Rows from block 6 of a small audio embedding model, named by matrix and row number. Rows with one number belong to one channel. Each number is 128 + 24 x the weight over its row's rms, rounded and kept within 0 to 255. All counts start at 0. Numbers have three digits each.
Before each channel's rows are labels from the 100 clips, of 14976, where the channel reaches its highest value: "top examples" is what is common among them. Only what is clearly more common there than usual is listed. The data: synthesised imitations of 52 everyday sounds, one a clip.
# convs0: first width-11 conv (model.blocks.6.convs.0.weight, 192x192x11, each kernel summed), inputs 0-191
# convs1: second width-11 conv (model.blocks.6.convs.1.weight, 192x192x11, transposed, each kernel summed), outputs 0-191

top examples: animals; bird chirping
convs0.43:152122139146081170136113120104157100155102109102125165130147116123141141185150128115142123116095122098206121099143151132084146154126121121161152107091133119185154171140109128127138119095120085140098079132113116066127121081151171168148182091137130145103111130092115127128124123094132178128139147101140139142126124107143118158125099127152125101131138093122146116136105146101113096117136127147109133157133141130123129131136091125092124132133106086117137117149122165115136110090089143123139108166138115177127045131129114119118135146132104159115128150164099151130105092150139135141
convs1.43:124093128091105110127127146150083151119114127129124154102090165117147154124142135129099119128097082106119087166113108104102077142143144125117108079131121112086101130154092132125136149129083152103156105130140147129158118098088092151120094129112085119116102123103090166130162100119118111100137105111141104101170114170094152099114113113141125127103177142118107133110075160182123116120117109141157111107109155150160112104137112141105112137102153122162100069137092105085096144124141148152142151099131135099133120145112102111136126110159059104151116125113130133139120120084139149146

top examples: clipping; text has "clipped"; signals; music
convs0.75:118110137102132140122111101138175139116099111107158113087125114122167126110105120135121133132091172057123104091129097096123158134122092138163132098133136105153124130134135125157141141103138115143122105127128141162102139156122136170129118185083093185090147135118134101148170100127107153115175131132138126116130125125166116099139119084130155122098152123128109136155123152115123164092106142082140110106142164147146175132128156088153097116145089126126147108172150112170130104164127150135106117126144134133126058133112122119132112135160179126133152116071123140113109137120089137188
convs1.75:110102098179113136155143149151132116108113141131119086114138083138099111136152109088115118151150116153107144106125128135136106098106141122118145150134129143081120131147158104129153087130133138122111113114120073146131116132153129101150109050101123101112156077112108122099083143106152137137139112117127126125131129097108153098137165145093102128152107098153137136083102162088120099146142121131158115147137082155086130094129125170119135118106093128135125106129091143100123116076117100125091141087092123121073143168100085141142126125084148144124117178166089104148156127103147098115

top examples: signals; clipping; text has "clipped"
convs0.128:164140142158115117147129107086175131118142119191135106163110135117129088107112109112106124129113129110145143086171145097111096107111119130126183113146157159137119139124127147110118107096151120112103122080143096105118077174110090118096109126108176139104136154151129085165149107121122108140117130132121126127120099096126125119143092116138146125143142102115131128130135104136167122115093145088124073047170150099126113101108134116141157093100133079119149182132103145100167113082105127131113158135088143155109114148102127117123105169176128140107133119151145145137117098119122142125
convs1.128:066129124108090097096126093124116122118163137108118112098102140121085140090109095148110082103121087125160109145143163138084127132131127146124101173098165105114133106109126168122092128144144180110133130135101126170143089079133124173084133087130152120129127141105110144093138173103132149127124122075135088130173116103112136115143132134067110114149138123113116137128150106128144066143135114100151117123128136145119114140125148127137117119107107121178116158064121097137143128167152107117108067118136139169138126119163139167126138118166123130111127138144101152124131104119125156163

top examples: machines and effects; laser zap
convs0.87:118164157163162094086098153131156131160151091119103126128101123130106172121134134200140163144109122152154151099183140136137113104139110141129140154091127128107103120167148128129157139155117131170133153141096114103127158135123134126145143136122128091155114097124136122146124078136117125162149126092114165153091115128130138123167088154121133079176095116142145120138128122108174116103096138144100115123131137103117140146171126167158115096080114155115160147166131119132158146094119127095128098203147121177113116105140123145114129139109123140168104089161146151142100113139096121153
convs1.87:088143142107150115119124170125145084140112126109163129113139165100093128171150109116134097122113141103108104125158128093151165078153144092152125138120115146117099102116097155122127087132125148103106148077115114152060112155131118121136149117103113127120101132116099119154140143129115119140137164171146095088109100122094101102157102128120120142137111099122101150142151100126118120151136146131143138185153108158163145143159126098132141145156101143142120101128153148129102105152151118131120028110155133131121134141150111159105125131133109087137111062135110142145113088119062146111

top examples: clipping; text has "clipped"; laser zap
convs0.85:109109104136162112133137098107107108134065094108103109121136151139128088128127103125120156134118135145141114108099088061114105164129138096118107127125150136162144168138139140132111122126104134099102099108108150151130079106140167088112116156079123116134125183096093107112144148133113122101149130147144167144147103136064110143093136085106147111143163149157113135115092137108079139111143083114147145131147167146143116156104133124093097092147105108138122160112122116128119147062089102099148119089118165156141143134117082156138124088133113164123130123094118123127121085130138144114
convs1.85:110116121129134098147100129142110170128160137143077160094122154144125125143117136114187142124134131137178133145121169160132128088155175144110089121150136146137109126137114155115113169126107119114142143164132171163139138119151107102125095138150112135107105114105108110097120115133143122135124105151142112141129179101155123161114131156108155150091114134182116112075087125118160096106127102167139119120103123174125130137121114122085116170141145117114090118123139105114148138118072105143096150188135138075156120167118113150165150093171103121130150135085121145103178124111168116151

top examples: machines and effects; laser zap
convs0.57:121133125162097137132175115112139088131132132125118125159134116098131101091150114150089134116113178103132141082158110107107145113083130074109130145095142172138176100154131135123150087124139117151141095083096095114137125152141177116126125128113132115139123118149130172095107134149137177171066161128131140144084072114137095130121149125128129137167139101124146136145139138141154109111173128096108107073121106125110143138112159093125102130088105112136127132096113134151145125100115139068134115104145091149102169176101091139122120135111139139128156155131144126142121170129175151122
convs1.57:088122108128095090142157152115136163098139102126134112150108133114119144098128091147198133125130071132140117105158176104098094162121144130100137165087149133120124132117101123123099118140128167132115151115125150132124156075114157124086149123132171165129145147120141131096087140119164107124085146098140106153177071099148137129170139124095114153111117176113120121144125118133168084107135120072150111109137150110140116076103122139095123104113154128149123174067144160133136100123157156110123105130149142141126141106130188124122151130156145105160117127137119117124144113158134119127

top examples: clipping; text has "clipped"; explosion
convs0.102:122136122121100098136145141158118135111129094138145119096123135126116142151161125135124163090107157107105116160170130141130122151123124142105117136115132125075137121145161132084122167120124090125155084139155144163130102139073127122185103116121135153119148123112128106116124085144112157123184116122167073084133158082147139112143148091126104131117136122126083156128147121097155125105120125141146099180101132111125148128084134156132087147156135090101108114141097079123136126150132125117123154127180177098165131092119160109074104156137149169102162130105141097155157143124095135099
convs1.102:132118140138139134104153123134136104119129158085131151114096146089128142116101140149125155129117112152141105141097109115142088138108125088137128136095151146141112114136089056107111117122128129128140146182164117113153149104160168110124125090154153155154167090095144117106124176121142092099094114080139106150096083134121136158082105148147130122063099094169122152128108115083167126126122128165148101162115106163099103111169116119132122128114147122098103120088145143081096134098124124154134131117156105082126144094123156112097101146077138110139143139110107110128140115145125108166

top examples: clipping; text has "clipped"; signals
convs0.148:087083133139169117114095091106147131127106126120137125138134125131151118114127152159120093142159106108148124109103109118103135097146123077113157150131134138152152173119120096138068113119129150104127152162143120184133081166126171100094160150113086093104081110143156109096129124118147162111129108128154142119170126154133109099167137111117107127129123110079111130123118128113114105123126102111120126139125131099128101098090132108110136164116096083127128115129143153185141161082140118141136182121138115148130145154115113141119158068165144143112148148080097137126078086118132114086
convs1.148:119150110110101106122125128162143130141176147113127106095121148115114156142133141150127100104102179148186144129160110143143082091094140160142117140086124136120114100143138144133156150105126148125131128111128156142124166147134154090140115103148097120129123134090073091114141110125119197103165125118181122116126121145110130082133124143115137161124166122171093154148066095065163100127148119177131126109108113112180132138138126089156129097144127128170120110140124117115121124113099090158134126140099165157129129105149111154111095120127131173173116153132086112131141112108118092126

top examples: machines and effects; laser zap
convs0.178:136104147097078094093107078123131107130138110132140089112134115128089091128119106123131107189106146134175083132124147123132093144129147113104123156128134096061149173131097159138096121163132130104100084127162125143110100099133119133109105152093137130161142125144156125178127135142136091117122134124111217113128091118096139176129094079126111123119097138124114169128096115124104153167141160091098135093108083093130154096131126138126186136150152120115117132126135111136167115112123126106149110106160168117107123156124088144123138115116149127137149130150130134120134117123160132143
convs1.178:148132109100125105117152099101160098124111116144130099076155151142100141138116138103149168144133132159129122119093145129074095130132145150167085189148129147140142099135117122107141150127103122126164125133160163138134136122138114114141133156156098123103094136167112128113109113127135121137088128140098137138179124179178120099119095121107120153123142126142093143110169115160101091111139134113091099090137119183125128108133112155120138128135153142091146159112130174117104183144144171113144126145148145086206160154097103143153121162103110157107105137132112090158123140167129138118

top examples: signals; clipping; text has "clipped"
convs0.188:119117169098127151161172150131123143136156122106154100137141104122126163185131146097105158106129123123105147138152120087145119163131111111117121124153116139118114147103151155111126114153142142131160061126121132085096141112137140139099159103152156150122183150118114099106114134137111133107118176096129143123135108156111109127154115111143157164116141163110129105131162131147126107170106142115168131093117153140168140123147099100136146109135126131174111136125067123105163076144162121114093127131113115169208121156105164137135128156089106109166123150152097156102117111138074157113
convs1.188:130136087105123149094073101123127123116094144122131120124077128125125082090147100138090134123134183131136095076078142104096151124093121112130118076121108127088084096138112103136103111127113149152138099135134155101124134105110117146112106158117122130110129168138090168129152111123112100107092105137140089106116148123111122127118093092130100100123143149107149126087138128126099124106121141093121124087165130107136118128107118100060120129139139124071103125140129121067113107126111099089095101111122092095127131098131092116137115101112106081115127112098122100130176129100090097129

top examples: signals; clipping; text has "clipped"
convs0.48:102150114113100116124135139132095088093124105153122145176105103130167124128168143105115119148104116118097134127091136135099173121123080124143145116117151134121123096109129132113110180113122102135118167113121108097127093120101104105149130106098148103132101118117126151089153132101109136136139142114128106146091131096095122119173173119147071111155138134082133139104077078140141075103113129112143139114125130133109149172079130114140123101146132130111149151164143142103147147113107118179137159115140154082124144101101091128135154124067145148110099114098132088121121134136211116145
convs1.48:144118178122135130097147133165102060160119121113141137118119143168147160114196103125136133096142098178074108130158130090109144145142096135072141112116148122138113114118166142101130135088149160162147061145162141135143163173109110123142152141118122067109128142133135128141150126138113152139113138146114147119113143152134108131133156120129151154119152127106155139151163149133146121087116136142109122125130157147102085096137117126204129105099117169151143102126119142124115136134105117104113117086123088149162109125129139104090108118174108088085153129135111119124158103143097123143

top examples: machines and effects; laser zap
convs0.67:123138118130127117078144129117133138183124136115117108137138114130124138148161138103168125104115157132121163188105118106115118149103111098128131146180084116146112124121142133096124138128097120111148107107127127141049139131170152090141087130168179086156119107126109105109175131111115075137163127119128084161118109132161060163113166123151101106127105124130100157120142101168136129127116129124143124160134120135126163126168110118132112091151113112090108136126144128164118103139142111119152121144113134208158198137133105143126153165120109114148095138132105130120143120134120136093
convs1.67:120094157146084122102071152102101105077120110136150107122143178136126130101168107119146155106154122081059128109141110122104118124115102114106127078112107126087104148129116123142105109125146136113080139133116163136116126142084096107118110131124110116144143082128137143171120137149107095140122074061093125137126122109106117107153124123151113118132141133080120115187137100095121162122144119088113143099112133111142130121139125144132092144129102134134140150131154083127119123095111122137131088143153105033132114109135148150142119137109162111126135119121162108166105165117131115103

top examples: signals; clipping; text has "clipped"; beeping
convs0.174:113130123080127125153163091122151130107135155090136147119125150139109149147149114104159098134118167086088099187130126112091109143114143106113145093160126109139129125080162188085114109155113175142135132147113152088131120083106133140135109155131122089140151151139102141108114135126104123107145084125108109120102080097136145137140127142149120134118139128154112100128162104156089152127168165125108102101122132145120119096112116088122110083151130142127125095158116107131128128106166132175163144144110138132102137133084162151126084095106144119170103100198147161115094122146148113111
convs1.174:104127147115152139126092118116102096131166155135056120116054119131125127135157092177124132129126082123107109106123134123112135134160130153121096135144170196122152122124106097124091123089163129130143123114097125148098126148127110138115124101150105096149168153115124103155111119131147148105096147115114083125069144104122103139147127136118105153146147115097147148182134145096143139158106105124148150127072116106139132110079121141136105093102114139098148086178102100116152145123168106096123115122123121095140115142146137122124119104126120112095126100091126105081138067144143114101

top examples: machines and effects; laser zap
convs0.16:137183103111116110092125155134161146129102127142162097139147147142127143160132187102174131107109116090164089157155160128129115114118099156143128102070084105144134103147110139129136143127155102141118145078151101112093157156183206141132121121107123156168109115115127133150111152117125096162149176138096120104108105145137091131136132176145121123139126148156131153159136131147161115155137152135130155125110111113130162146177123120129134150115147145149186120132124122155124099119153112118073146132137129134133130169168131102132131156151136129141126079127135156119140164129098180113
convs1.16:131136132102123086114109128114126153112103104111097130115144171085118131137151127156146089115082122149075153077118103153161134138092130142135083126145137135078093143117125068142128112136141137118115099120106097121119197142121103117101120137105089116150135101145107100122126117156108072174152113132147122125092122161133102166130090157101154107136117117124122137110128104089111143151163132095109117179090139116147126132145079136110105120113149115129128128137124163172118093096074105115125097119108129119115139116147110145121140141131144140096083116166139113164135075120088117082

top examples: machines and effects; laser zap
convs0.126:125113154154148169140096135156120134139116156103139127110075104136105138130110126174151124078093119155093125119110147086123133126131093088120146176132099137121117114137135156129133113087112108118123153115164107149103139121092135097127130102177143146142101126089163136147118145149120163104164130138119114154069107149117095132155165118122104164121136124131176148136081124167153129107127129060139126139121141081129133134134104139132110166121162152109156154115145114169123101111123118141158111137138083074099114131155112101156096088115149103136124082107137153139129107190091119117
convs1.126:090126150104085125126158138108153139071161123127170135096123107105135127120112163128135139119142112118158108101157106173125087121084116118115149132129124149141119119067110130119094098190102133108151136136115116153132158149145159144130104042128123113109148106117126113145135138125134138139118093126112113120127095119132108116147081137134116144119122126106083166126129165112184131102162095165117137097132079115155111139123166140155120104137111139163100133143163162138134129085105118145105110122156150179156180141092134125128121177127168108116121119135163115133112165105151128176